config.toml
arch = "vit"
hidden_act = "gelu"
positions = "learned"
epochs = 21.8
final_lr_fraction = 0
Rows from expert 31 of block 3, named by matrix and row number. Rows with one number belong to one neuron. Each number is 128 + 24 x the weight over its row's rms, rounded and kept within 0 to 255. All counts start at 0. Numbers have three digits each. After the name is the row's rms in percent of the matrix's.
# up: expert up (model.blocks.3.mlp.up, 32x192x192), inputs 0-63
# down: expert down (model.blocks.3.mlp.down, 32x192x192, transposed), outputs 0-63
up.35 077:143127106099165100132134132178132133172155143165122146133125122146103163126115130084138151075101115149144076135108099133141121146120134151132134145112133136110138110165085148129084152103123134
down.35 064:091105092141104140125145124097114110097156073097111139124101188106092084127140104152113097144126138113108165102132137120130127133098130113138129112139147080103119133104134134138101120137131117
up.36 169:099106121062164118134149115177147118157166135139134147145113135117135124125119109146144102052094102171141086164118116121141100132111118157126122143139118110120139151136106120137066142078118105
down.36 153:107119132115115142132145117113127139115164117093040137123107165111137105119151146141102133103104135106097144130129161118140135119125139144109120084113140111142110130117155121153059116162145139
up.37 150:102126166130119121088128096104159139093133172130130122121115124144080107113145112152152124120190124116115152089183151132095128116116140095152153120134141128156089131087151130132129147102133157
down.37 140:142114119146110115117151126131144100171141159108011162108128112129178156129150128135124154141113120163144118146150115119156110143116117144128119122128095144134134139122125121135207123136176149
up.38 109:138123127055152120137162139167140103151147138138119156144121094115150133125139119145152114073105109181165079145129109131143110131123117147139106149131116136098156146136116127125064150105122110
down.38 105:092141130152103164137144116127130148100155099104092126136137157112116075106151138150115106130148117109115143122123143126097155121123156113131133105143170105144131128116178127135060112155108154
up.39 094:115102100081149119153144157150119133173166153132126142140090130108163132111136125105146141077065121182165090140119109148132119148107128158126126132156115140104137125153120123121072155105104104
down.39 095:125116091156103119123130118103177101091140098123059146092101172110072106139135136157119107156131136101118137108135151147134120127134114120129134132126132113123138124082141104133066111122137140
up.40 088:153115135081132122127121086126136066122110157124128181095150133135080193132115126132129154078128107121109136076133112144147128127107123128135124134128132134120100117096096157176167181127191152
down.40 101:130119103089148128149121138149117154138190149147077164123150126100191095130172133086117168098108168121117140108127099127164114109114121148139162106141130162115102158153126130132142120162128134
up.41 064:202155165103142130141121105117094075131103152121129147119137110125092200115124121115128174102160111116118132076154104125121138100131130120126134117169150154093095105109130145147143156152169131
down.41 065:139126110058147128141118135130111153135160136111115140128159141106178105140146154125137162087073151130126129116112136105155092099127107131123178134157136160121114127158117131122175120150120123
up.42 089:146189169094129174146117116119123090112130140133117118135124111140100097132146160117134153119186118105130155100065133129091162138164144153086127125144135147125135157135135162163128110109115105
down.42 086:139107090102133125143125114111090093133136098086217141145113155109133148145111106153112092121086122127161121108122141128181103127125125146136103118123132093103132134113106135117164156099155115
up.43 122:094132108113147129142156188113125139134139122101127114142076143086199099117161104142127138124066131156143101136148124109144106119101126164124114132158123119124131142141128100102090122116107074
down.43 111:144131127146133123106124124116186111126134135142000140110120144127086135151129124154136124139137113125106123118147135153132120148129119113139119123129132127136153116121131126141067124119120140
up.44 154:119106095084141145165143097149113126152178095108150143140129172135143129141101128137102133093064105118110127139084122133166115125103126180107108105119118099108158131117114137152117143138140103
down.44 130:125104111109142106112125143138112145141148138117037143129108142097138115129137127112125156120091147146115127132145122129141129129122116153151140123112108135144108134151117120115000138145127134
up.45 105:087153095152128149122108192086092124114114118125118129137104145107186109120169134151122152177115140120143125126169137125150132141139135173110134129112089137139150136114128091073153074123132093
down.45 115:146167130150090115110104128105148118159126136133059116129120138147105152106122130151154124169159145141147098135149121162098132136146136127132141133164157152126142131128145117128084113119102119
up.46 098:122151166104120164126138123114132094093140150105133128128116111134113089111160142132135152104202110124124160102090129122095155134144160122112117131157137131135145147115155133157112126117110121
down.46 102:099091082118137120113153121098088098133158099083201141119094177107130152123130124160101116130088114147166105124144128116164100144129112180120085116070118112126146137086111111106159126119183123
up.47 165:104138159107109144126155128108155131099162167107131113118094122145130092084169122139149152118189128135129154115125135119102166122135180109125141124154170143155122158090179124141126123120120136
down.47 178:128087113145113124099148132075118089144146116084140154120096171111136155126148127179105095148110104153153116123161134139124109138126108157135088112090108112141159136101140105108177104118184143
up.48 116:133115130142132103103112118144142162159111127179120121141151133141057163134111149099117131129166133116102148123154129160130135175126135103136168126115103154129110094140123144158109126117121183
down.48 115:108126134121128139150130113136116159156140122137000136171108132137185123098164120089112184094117135136079158119156165125127109117099152129132163109152104144125115144156124099156192150117118112
up.49 090:127136159127108126135119064135153096104110140124134102112145149148083123134108117145129131100179124125110158098062148117084148106122139107124133151148135113112118113111120143176160195118129120
down.49 106:141092078104147117138155126159099136121167147105108151104118135110177150138134129120113150111072129161128133150127102118190110126112111151137078115112096134133126141116121119120151126142168143
up.50 075:126131142189130124070103150168104110118089123165129131122140104105083119097140116114149108161124126144148100153156132122100102161147096090143152178143131139112081111192098112081159139122106095
down.50 093:133141141121146136119134150133153138154132150162000140150159106125171130111168123096138146137156131127166132110141135149161119118111129124131116114146095158115133146148122138108125128098081118
up.51 076:136188165112116183139119126119107100098143130120121114126130110134106098143155138138138149126193119116123155111074128110084171142172171133112122115135143142120140136127153149168130130114118114
down.51 073:131114104133123154136121106118084089121128082099249133112118171119116148172130122159115094131098107113157126115116128138159119149131116149123114126108119095112148114078115150127155130106167106
up.52 165:111115118064165122127150111177135116158181140132145143143112151117132129129119116143141114046086105164132081146111120120145096138106115159129117139136122114117130146137114133131073135086126118
down.52 149:106101112110114145144148105122112139115157103109052144127089167112157109120151129136080132106091126109102156126129156113134131113107136151120123100115128119139117136113144117156052127157142141
up.53 075:175146118116135123154117158122130098153152158155096142134134062127126185100119164108135137130151154140152082140119092125132141144169116125122132126127124173126132122135095122147132136134147145
down.53 067:096157153121131142136118128133125140091114111128226079146156171139087088158139121158127094139176123103101159115104169121138139118123136121121144125147169100140120126107139116122185114126116132
up.54 086:130137112115146134142128208091087153155149134102146126151066153099193123100155121146139155128067140165147089137170121122140107128123124179123133113130113143116142139128144104094101097134131090
down.54 097:142148130143135123107106127113179097104104121162054138116137120139078136144124128137160109149167128109108117113136142137111130131147119124143145165151154133134157114104121121127085117115140152
up.55 065:114121091171117120108087151121079142134102132140103119130165113128121131091161120083128132168143138122160134131148115146128132125136122107119150135132086141116102092201095129093152108136097125
down.55 071:127156141108152138148134124125150098131105106145021145177141144162124151143143103106119098132142088091146129111136137128135112142096144154119118133134125121114152161110133149149107143090097090
up.56 091:159199160102135174150119122111106083097140159119122126141120104141107109131163142136125167126189101113149140085077135132100163124173144144089128118128131140123138154112131177158162123120150096
down.56 084:129143103121137144125133138095099097138115097123211125125108155138137155150139111157109068119105127119185120113123143153188115132114114151137094133096133120117149108085115146116158132096169094
up.57 100:148108121099135133114122084145127084124119165171123176108158123139058180151112127111122148081136108120113142087132127156148124161115118117141117128122111129108094129103092154180172171122171161
down.57 111:108112099112150126140122144156110162123187142118062163117139135108165099128159133088115175098089154124095148124123122122157116119106115151139134108119110145112063154172148144136128132166117162
up.58 084:113153095168122145131118161104095127117115115131095127120137116119160116118160151131107149176139154106141130160157135130152143159165138121105117135110094137156151124139150124085164084152134142
down.58 097:148164143146109127123098137103144128151121136125101117149139126140131148115135123133137081155154137137182101139150140160089120143144127125141138147146145145128131112132139119129089130111102102
up.59 087:127155161085125142154132138110137093081146165114124138125122107150107106105174139148142150106182116135141158110106121124090169137148159125113126127162143150119137141110160137155107119111123121
down.59 087:108105100110135137107155126102111088129142104104211135115093173131114155128118122173090091115115098140148097131139136124163118127131128170123101112086123119123151133054123114096188130134198131
up.60 157:110126152154119114084121131098146126093111156129121130125118128123093095126148103146158105146177120112121159091208156130115129119122123079165151130121129125149092123104157118119136149121127171
down.60 137:144117124170100110102135132114154109178142157126003136133127111144172160109159123120131163152139147158148112153153104133137124140125118134132132132139095156135138126141130114123191117129137140
up.61 121:111136150095120148127147139103142106092148151121120130137117113132126095098173133151143151106189111140136161106124126132101151143147160130115105128150140153133138159105174138141109117116123135
down.61 129:118110116116122132119150128091105088156147095107177141115080163116137150119129137180110110129116094151154094132141129117152115148147122170129096113102125119126148140077121111118183111122193123
up.62 093:146146149176132114089099156122084125183114136142135114135169108100106127110120115117171104161112130147156096139159105133114111126137095080153143123142132158095131094191117133093166113152126130
down.62 099:139130107142118102120124159116125119129080109170056141117151113101176131127156091115127096170151137138171149102159140127119103095100114108137120165155094147097143120154117124101121152093100098
up.63 048:158108133121108117152111132154120150154154139155121135126160115158057173116108130081101134070118137114138111158110098138110134152144131119103156121133133142122079113178099119169071171122109163
down.63 049:120150102138128087140129124129110111092149126105092161115101147091102127134130154130143153134128153089080144146130135082174144115150121095101147100126133126123065101123105120160138120136107122
up.64 059:141149141110139131129120160102086113149135178084132137131103116115172136113145144117152188141123150152139109098143114131139137133175130126105161092131109164140133128106129137096126109137189098
down.64 059:185170157123129162111095137093128125142110117153145139137128126135113147130129130139121065118127104122175124119143133148127136151139092159131142129131144127156107119117146127090113124124152158
up.65 134:163156108108134174175111100122099124133140089105137128128150163142155153147110167129112129106099123100110126121069123139151135113148130175071140086117124120127174131100113133156155111157160095
down.65 124:152116125071159102120122143133102134136128150120080143141128122129145133122125115127147118105104129155149113128156090156166122132137119160161125141111139151136114155135128122105012138136130135
up.66 063:135137147131117141116115069138168093097111130141130099119165149147085123132118125107152126106155119106095130089060138106093134089142130094133129147135127104106112122118113148173153181129128138
down.66 074:142109114119133092144139140178104127129159147133124155111136126103202127125128103087119164112083134166110129156159105122182123115096130151158116116116096140102116130119101139128154113158145141
up.67 117:103129099156142109133138196112103125128104119118129124126100112075188097136159098125131129159073142145145114138156124103142107117112114148134104150141097107112116117166104111082133125144103058
down.67 110:129137134146124115098117129122164126115122133162000131150136127130109148132149117131154112163156110115137118088147125169128112129110100107152126128138108136120135111158129128107081124101075114
up.68 082:138172144115135140136119129117109107103124123116118126139146125156101102139168153135112138158193127098129152116082122124104172140180143148108139115137152159125135137129159157152120104113129113
down.68 075:127139106132136161141121110087099100125115072131242119115109164140113144139126123140107088130133118118167130121125147142129134118132113119098124135102139116105134108095122148128135111076160094
up.69 072:157172131090130151179108114121117111107141132144118141139145119164114127149155144101121135122172121122125146106064134130110155135166150155057127126151146164123164121125128178177143111138117107
down.69 074:100133113104140143142123122105065113106131094111200128125123142131134154149122119140135063122116078100163127089111121151158127113131146128119107134123153121106141106102123146137124152120140105
up.70 054:142203154094132149153134126114116091136142149121099138128121093145139121143151145128112158143175131118141147104061119132102153135168143150096118104112148154133165148127136159166121104115127095
down.70 060:122145123102128166138116131108108093085125073097244106152119162149088160128127123135122076136119117125165141103110124147164127131160130157122121138113156087108140096103126137127150142097143094
up.71 087:184140141098131155174111130101092075150146155095126146121123132121170182125133126132127149103123138123143117097084098136120133088125121149107130103124135116116138133105104150138164143142178077
down.71 080:149132148062176154146127144127118149096132126123138148134170126128151137136147150103107092086152131105158136124128125145183126104138128138142134139148150134149130144102147120113162116145140144
up.72 081:136127120061174108129137112183131110172162140165130143144137114131136147136132109102147131074097099156138079147113106139146113136121119157130110126126139133104159130161098151123088151102132091
down.72 068:078125101133130161142142130095088131099123066104141150136096147090142085096142115144120099111113135125139156101123145143121159119126130116129126142117141102119101139101131122133083157125124147
up.73 109:124115128165133107074108117125137152117107142152121135134143126128057124115134120124144102139156128122102144118216147143131123138123117082165168118116119146143075109127149108119115118112108176
down.73 115:131123133143101120135143134129157122173134136133000133137129114141199151099153131118126177147135129150150131153149125122118135132109134123122153128150105161135132139151107117124184128128130132
up.74 091:128186152152122141131107162106075100145116169090137118112104086106185133125164106138149162158130138127152109108138118112088144133157136102107136118138143143119122129131117133075176134135148066
down.74 102:153138098134124129094105151098135110156120116112049145138139140134125147119145100169133089140142119139171126114170135166125105161146100154136113123112118137149141144107135143098118117114145119
up.75 154:111128149159116123082126125099142135091113153127128125127120123127087098115148106147145114148186123115116152099200150129114131122115139086155154138127125121162086130103161120120134142119124171
down.75 138:159115134170098115107148135124155111163139146125000142112122108138173160116158138127138161160129147162147114151151112129125129140120123137131123129138099149130141133130138124118185116134156149
up.76 039:124100166113101142112112100159132118113157110123152101139150131141139122137131128128140093111174116126121097117062127115108118075102105152140135131106143097105160142165127117120095091130071139
down.76 049:133101077143148113123144118139116107101093107141144167113095127090103165143120105140114119147091107151121155142114135129176147115138121121136100148097111087129151100103071098118170166133153134
up.77 046:136140103129138164145123180145090147111099068118131128164138112104175134115145134112083126115098154131132146144146137138150136156149132156099146105137096137150148130149133089111103096175137114
down.77 051:102149139135129149162118173093112119135115111142085082143137115162082133140088125123120105142175142108162124100129120163070132127130151096131136144148138108108151089130097139096114118109125099
up.78 055:176148156156149109098115135149085094184106116147142135147144090142101144107121118097142091158134133126169096144150110152100120127148135089146114148148148152110153122186139149104119125138118146
down.78 064:075118083149092125138119139103085133128093086165115137117137126105154123144169092146142089206148138126148129121137152113127126113124122100115119145158113124100146130147109125127148183086092087
up.79 094:102166113192118134110101188102088134112101130119120115116117127107162103121162129139122153193132152115150121125170143120130149141166126119109125124111084144157137142114119117080166086134129110
down.79 113:139153120161113128099109156094136128164108128121064135140126138135137153108144110161131097178149143142164099144152119156088115153146124127130133122144121145119133119134142106113093111104110111
up.80 070:156106143128156136111133098144116104130100138175120160105158138151048185133113145113129167077145109120110133105125148146135140191121123117113134125129100137116090120140093148161135170103149171
down.80 067:115130102085159144150094131126113153118174131122039144136119148096129102141134112083141160111079152104105150118123142132146126138122132122132143099136115141108086132171142144118136142130115110
up.81 093:106117091190110116077116154106111165113113110147122130138117126110099104101139124106134096186124142111120140150212147132138119143115125104154153124107108135141086108163148073084144103141089169
down.81 102:139130148168096116124142120127165138160102125164000131133130118141175154102170109134146151166177125143153137132150139122075120107115120097121139137163105140126132127158134110117118131113105121
up.82 072:157145130120126162170137159118076126155151113109130143164121146112191172109162139130092179139089123120134116139147129155153133128161145170103123071137124162118169126113157115142105074154152071
down.82 074:152170154102139140113111139113128144113093115160168100129145096145080122135134142136164089124190133104140125116126116132115169131147132103130163158131173135135148109129114151122120147129149139
up.83 121:130115153127142103079116088106157109094098157163125161127139126131065141119127116134147132115165117133118152086191117152129112130124107093161130124126114144123089110115124136135134166106158179
down.83 138:147133117116121123130127147154143114169161161142005157120139104124202144106155129110126189126110138151148122126135108141153107130104122139127133123150086171114121153128119133123182131124134127
up.84 098:155119131083126131127113109105122056124123157107130162102128126136113203131117109134121134085133139132137123091151115155126131092125114126129133134127122127121112121090111143159168173132190147
down.84 098:152111108090151125129114160150116135139155147119090168125150113111203129108166136104118162084115157145126126129133108139164109105118121158139146114136105171129111163128125131131139116157143157
up.85 081:175158128093130140168129147087092071149156147098123154126113117113151165141114125116136164129129124130165108121078091147119128130157123155113118102120143154096147137110097149154154131123179066
down.85 075:133162150094158141132122148124143128089098099123217098134161150138115120148126118134116084114189119091110145118104128148164129102119129127124140140141168115147127155087148129101186115131126131
up.86 076:123116149109106135134119071139167105106113137142132091118149148152091122143113141119126122116174113116106149107069129104099129082110128099119129165122142113124128112123116136166161158109116119
down.86 091:131069115118141118166148121150093100144155148125110166115123133107183147133144144117118159124084122162113129145121101101196114115103119153144096128115094142124126137100112120128153134152167154
up.87 067:124145162083117152137114100119133112107116174104142136124121116151104105103135134129159182092192126127126151079121141102092140113136137090106134131153145167112122149094134127165105125111129108
down.87 062:118102099135150137095144124118130105136148113087146152126095155117127151141101115169094101133079098133146111094140133103196102143134095145137110111109107100129152124101122130117161137130188120
up.88 080:139138109181112124142114154135132172170134086165090132153151090152126144100145129067136120157142135141158130157147134163131148159128132091151170135137104143113140086169118091118115087161101150
down.88 076:087156166117141123132145134121128109089095104180046123127137101133140131152140131143145116154187116081095149124135163123126144121109123097108132141157137128097155116134105143159160131091110066
up.89 072:121161132164141125110095176104083125122089161098110114107122090115173126120155122137152153170143128130146111112149122124110146144178146104113125135129115171131103121122133137094186117124156092
down.89 083:142140122142124129097108150077149100162105109118076135139118124139152144131147140162132079159164149157198106134158128158101110149136108137142130105142119133126116125126153121101114111110131120
up.90 118:127137075192104110098109174107096156142096107142124124141135124094122134116114130096121104192105146119134124141175139153151133141115121098145149115121093123131093091181125081078144111176098144
down.90 113:141148134145121116136134110148144161136096130171034107140166109152142119109135118106134130164171146132126140136132132125057121105107146111141137146167118138117122107177117127120080145124076102
up.91 096:109146089187129132115116182106090144113090112123129127136105130100163115124158110122102138193103144116122126156163145113149116140143125127112125131115086124138113116134115100070133088150118096
down.91 111:155163141148128106115101127125168130154116138164037136171127121148118149108135121111149113156166128118148116099156125152075109138130126107125137130158137142120124121149142114132082125094089102
up.92 093:170120124183106110129097136135106131174115112171082116144169086138114161118143130075146122159141146135163130132129110148129161150142118081136131139157119151103138094174121142112144122172112141
down.92 076:124133140119119110125136158120122115130101124168034136108163092157149139151157107120159110149132099100139141104146128122135115101081121119146084171135112126102142119136122152139139166090104065
up.93 104:103141101126150127146129192096104142143134119095132123158072153094200112116157119136111147136077147130144107136161129122158109125104129178111121126121110143129150137132133098094103102120122070
down.93 109:158148136143128122108094134127170137131107136156038116113132152137074132134118130147155115155167127118126112107145138140117134138144121104137149148151145131129159112114127129140070129121122140
up.94 127:092095118090141120147158157134133148153160143108130127156081137094185105106145103155144110114071119177142098158135116120135108122101121155118130127149135116122118145147132114120072138112098095
down.94 115:127139110128126112089119119118181088125137132132000140087113147106096140148144122144125140138116107103097134127151145134161120126123119129125128116130114140131148110102129137121066116132155145
up.95 080:114130143115114141112122067141140111091106167131140128104155131147053142133124151143134150086145110110092166093108151134110147121123132092126130142127137107131082116107122148165139183110163138
down.95 097:136095104107145110130140142150113128163179147122056177128123144100194134146143133092111183100071128141115129158144095107176110127108096154146109101107081168111103150142117118117129111163160136
up.96 094:115150161115128142169126135141127122091121112147122117133150079120112124121171148139122126153181143130138121124084121115114164127175136110117133128154169149117135144139151122141095102136105131
down.96 130:102152138146110171161129122122107122117125110139225096118131129122114122114142157145126130141170144116134125142076131107081157126153161086078155138145169121131136129109133125153149110132117097
up.97 043:135142143129116133139095096132166119144097153148153102140143152136063135149093138132138138101152147128103111090086139099092149110108120107113153168113129124129098089107120141177172134134152124
down.97 049:160126105113133105170146137145100144163176161069105181123153111114197122118148128136095147106090169120135142129141107125193106134086117165091123107113052163132116108146133117133145149166152155
up.98 105:165123119190115109113105141135127123175104111159112127122160102142125160115121123077156125165123112123160142126141112145125141125127105079158120144150126136097126084178100149100141135172113141
down.98 096:131135133123117093119122130135142119143106148179044139131177099144171156132151100092144125156138113108140150111153112131142106095092122115145091162147095137102125120156108164121126151114094092
up.99 159:155157118111114181162116097121085114135141088107139126123147151152156148148120168130109150111121131097108128118068122140142148120151130163069128084121130129127169137101123143156169114163168096
down.99 165:152119112084162113123110153122095138137130142111120150155144125126158144125128106118138114102106117146166120122161096155160102134131104159168117128121129150130127142146110129103034136129117125
up.100 107:097113102192120121067116167102107169107103107138126124134113132117106115117143120119115095180131149113128148143211145143150120142127137108164148118120096133147093109138153092085129098148102161
down.100 113:130137145173093117123139129137172135157117137163006132130130111142145146100144127133149149168179132147137128148149133121072137141130129091127165124172106155128138128154130118139141136125117123
up.101 128:104113112092141126148147155150118142150163132116133123147091132113168105122142110131140136089067122165142091147113123116142108125105124164119113143157127113107138142143124128130069148116097085
down.101 108:123129116130123123117134123120169115102132127125007145108099166115100142123128121148117139145122131129115127119151145129144128122122108131146136128108108122125133108109130117121037125124134138
up.102 085:110095117113128121141144166118125138176164169107126161151061117091162142076150111123129138111062146191163099152171118161125103136104140133131147124146147124117115131135130084125083126114113120
down.102 102:144154129136117102095121141134205090095132108149057129090136133138081118143140139143140123147168104086102139111135147114161139134124133117110119144153128136132175109081134128139095120117171134
up.103 075:143120147111149128108109107137139109116104163183110138120144127146024168131104143101120151079160124109106158098135133132132131142126154105117162136126116156124085100117104149174114144115153173
down.103 086:120128111100130132133130126148121162154161147098044150144125111117213126108151127089116197119076153141105139124131119117179110132089126155133166102143108158111081132168120122142146128140129124
up.104 130:096125119185109118086118171088132170101117117123124123140099138116136098113151116125126120203152144120130145125197151133143145127113144119146148125127119140158115127138182093074133099141098156
down.104 129:131126145189080123106124139095156136160106132152053131128119136118131149118150127147124110179165139159152125129143123133081128130132121088137149124155114138138141117149140105119137118120106129
up.105 093:110121118173138118074100127125144148111101127163137135144139134104068136107110124123120085151121135114114142138203132138138115138125095095164155127122100124125073097142114086104143112131122160
down.105 112:126132121142125119128147127145156141182126166150000149137136103137201149109150131105134188137136154167141124145145120125122124125101131126129144121182096164127111141160122115120157137123114124
up.106 079:174143125125145115152131134142156111141125137182080143125168090146103164109122169084129165122182123159146116151140114166149146157159138112110134130130087167125143101138106130152131116138123158
down.106 068:089129118115141176142112126131117137092128098119117083141110143142089047137141123122144148154182122088086164097109176111111177121130153126100159104145163107142109149111154140142178136132126100
up.107 071:163141159099144124152140141136128063157146159146108141103146069140137180122140140116145162101152124153168089139119094141124133131165126124115110128120142167128133134121086130164148121127152121
down.107 069:095161136141128152149122129119133133080114089115147112147134155125121061145132132139124126138161119082096158100104164116115144128123125124105142111137185114149130166142150172121185122132119119
up.108 055:109121099171121126108128134159092159137134092136130134153109121118147107101166127113107136175105141128139115172194109152157134173159138117134125144133087130149096117150140095093114084176128139
down.108 064:121166134144121124121104129087150123125107126166097129136125117130131126109142114148160106146171142110176123105150138137075135136108134100125139149167158133103130128166145133138123130089074082
up.109 094:146131115196128112105089163126098125140099118173116131140155107110102145113132119096158117185107126143159105131170130136126114147129110071152142126141123132099107098194105121085157122152101114
down.109 101:119132125117134120142141147129150134121097117165018153126156099139184137127155098102156113149146121132175133126168120124124105082094105118162122143146104140099135116148126131118109151114101108
up.110 068:151111124077135127123121110168159132162130159160112126125138124172065141148098132095120137054114120110126123139061123148131132140113125139115136152140118123156128122146096148177113174101129156
down.110 063:105099110153118129149134121144086128102171115103121147109125165101162129136123136109083119116068147103109147134097141126169103111129121126134112098099143098091085113138124109145115135103132129
up.111 101:123099126110113140118119069139141102097128119146137151106160151152058146138125123138116130080129105111099158085111147126131154127108132102151135136134121105146089117128124143172155179134166171
down.111 116:142106102109154096131130144156129144132166162126067170116141132099187131136151128071110167097057143135116142139131102128176095124113119147156111123118089150109092128159116134125126131147128130
up.112 115:148119128138134104106107091122158125133092168159130142116134121147059185133128130114140122116157143142118141089174116161129117142118108083153144142132112145133094092109120144145147160108164189
down.112 123:141127099112130130148138142146112134149164158129008159133131116129208137107154129100114185108106139149124143132138118132150124118104132142129123122146095168096106153147114124132180138123138128
up.113 076:136169142133136147144120185105082102137110198102128136125101100107185150110153112118138205124123140144140104111153108121114131103156135128101145110133126172127127141118126124104150124130168059
down.113 092:150155121125130133091098145095164104127091118133067147131136125137113154142134135169125088129152135130168101125160138173139123146131106157124146141137143149142126144100153123127117119110165129
up.114 105:144189160129127162147116126111106111098106130129115110138127117157100110137178154135131140140189120096129163105066132132094169145173150137089134138145122130125127145114154177141141121121120107
down.114 103:110137102113140136134124126089095097138124098124232128109110153129133152149123131156122089133104127107166111115113124134154107119119132144120105123118134128104143131101110154123161121103162081
up.115 090:134149129167125120100105176133105129151083139162109128116144079100088111104146118113155139175143138165157083140155117137091104164155099113141165167142125132116104130190089123090135135127093094
down.115 092:128148126101134140123116161132141127129106132152000148164179087144163143113145125111147122151177126118143131107141137146143123113116143126136119118149091149109129132151141117117086139108075110
up.116 184:125107098106134138164140097140115136145156086098149128133126168124159132144104138137086141097072120122107131133082124124168115114106123177099104096117115102114153130118105134142135136143140090
down.116 157:137104110101155117125133136129119158139143151123058143140118137113148130138121123106122136106091134147144122143140107138145117133120117148159126122110099131125116138156124128115007136148110139
up.117 134:107119152148126112078117110110152135097114157139123132135120125138071107125137113144139111133183122115103160098201145127115133126119128085164155127114125131152075126102157127124126133109127188
down.117 137:141119125152102117119142121134153112181142152125005140124125113141194154116152131114126171134117129166136121150153114113134126139119119126129134119140090162133131142128114129124194125132146129
up.118 144:105126130185122117081137153097143155089099132130121128128113124119107094127142110122135107171158125101113155119209151119124139123115130087166142132125112129163092114125162102096143119140112170
down.118 134:128126148183083106114133133125172138177130151137002121139134109137168158106158121135131159164146132164137115145158120135107126124127121112151138118145109153126126131148130095122162127127114124
up.119 101:142186171122132164154111119122118108085102126131121119131135110158104100145175158140124140141198115103114159100064128130092161147157152139090128141141142130121134126135149156150126109122107112
down.119 094:108131100109138134146126134103067084127128108128230122105113145139125172140130127141132108126114121118152112127105127122157131110152137131123092138127137128117138126100116157124147116108161068
up.120 048:188127159091142109158157129157137081140172161154081166130113106128123193132115136135121149107131116160159093154109109144148103139122104169157110122160135147102169117138088144153109139117123099
down.120 051:112131144111127151144097151120171146087133097126218100129164164109099106101145097128150076124151134118129142146108133109138127116145142112088138120147178133109118115134157140115149097146113142
up.121 081:125148081170115133124117169117092141122111120133115125138139105107159129116149148097097140171105149131138126151166142135153142139109133134118109133118087136129116106196116107059126090181104116
down.121 087:141157138142145112101101136150156133099103108182065111146151143145121140154127109116164091153181119099161123121134139132081119123113105117153126163142141145100146111161125149127091162080071097
up.122 096:149128100139130108129126119134152157166125125171109119123149118135071181127106168094112145123176160120116141143126113165138146174149150118121155134123092159148138091159093126167097126132118179
down.122 094:067131168114131142138138108122125152095127097124079134157093165122107070091150102147117158107131129119063173111151163112119133138123138119114145094169144140139107142113184107171167131122123125
up.123 104:164119125110141117129121102108117071134115164118117165103142112132097207155120121132142144095146127133138134088141105158156114120119113112124118124124111131124113120095094152154171176124186147
down.123 105:132123108086154131146117147158106161126154138123051157137139134126186100109169129101123176106118157119121139114133121134165117110122131162131147103134121182127094165135140125137150128171137129
up.124 056:114099131137111133139129166144088145172167158128090128164105118125103124102112094109144150091105134156147109149166124163117125164105129119135179122166153135127090114166113125142088150099109142
down.124 062:137132129124132117114129132133191086087109102168052142107130119116093131144115113145126136136130096073076144105150147090170115111134112133121119121152117133111159106094106129151091121114135117
up.125 132:152140120184120098097099164110106129167117110143134130130153101102115148126109121105146097178098130132153100142169114152132111124128092096168143131128128136095125093185132119077146111157108147
down.125 151:127132115162116106128116147125119153125086117167070120123169106113167127130142081103141117187143146127143146099127131120110110080106109082153131172158104145087112111179101130095118170115083085
up.126 141:130103107092138156160136085147120115147173079100137145142138163139135133144095134132105119084069104114107136129085124128171125119110118178114105094129123098109158136109112137161136148135139114
down.126 133:129111114097150100124123132139098145131150155120050137120121120107153128124140121099125151106100159144114130143146114126158118119120129147153129131109104133133097149151109121110021131156124143
up.127 096:142132145179131115090086125145124157156110110179141129139160124118061151106122131105151103139123124128133110145183141138131113161147105078152155129127122159109100088168118113125108118155111157
down.127 097:117129118130125115146137129135117123144107122151000148140134108125190138121150117105137168137129131125125167115142162115110123107102130104147141147169075159113135122158109133106157157108112108
up.128 126:119110126097150111157160175137122135153135147115130133151081127087199110114146111147140121100081130192164080154125103114139107118110109160127106142156126112119145151141126108110086140111111080
down.128 112:131141096117131140110127123101173111126150112135000128110117160117099137127129137163132111123137115106139107101138142152134128132128118134137116120130128121139154126114127129125047110122135139
up.129 065:101116129155159141098111157146110146095090134165130145138133158096033168104120159123123147111124142123113106157179133138136127164150126101130180133109075155150065087153093107128104096128122136
down.129 075:136146133126144157144118154141156160153127154141000134172122131126196110098169120096124187100130148117120132102150149148107112134118141141135148099156105156114111125176131104139142110096104107
up.130 062:145129116099144094142124144166106110180171139185117138137138104143116164150127121087131132080105120159140088145091092161147128143109124151146130141116142154141143106175096158137073149101112130
down.130 055:087119104159080143125149096079145092078137077099138131107108164101096110129092128158128069163119161112112137074133158139136129137114128104125104143136143094108128109110109136141115146106141121
up.131 144:162135120177114103109097145129125113171115133166113133119158090124119158117108114091168101179095125150157118132155109143128131124122104082168132142139125134089128088172110144096142138154114130
down.131 142:133121130127124096106131158122138118117103133184077138129176105120152134140149077103160112159153124127144141099147116124152096074096105100166105167157104140090132114158118140097119163113100096
up.132 093:187156142110138138151100151106078080156141148105118144120118112124158176120139134124111160125128136116157116092112106140119140101163123146103138098123143152100140141095119157145157118150195103
down.132 087:141160136072152135128111171115126129129090094135188144150150124140156142126135124135125073097167138127175110116146115153155120113132127153133165139156150155132131130111134127106160126125146114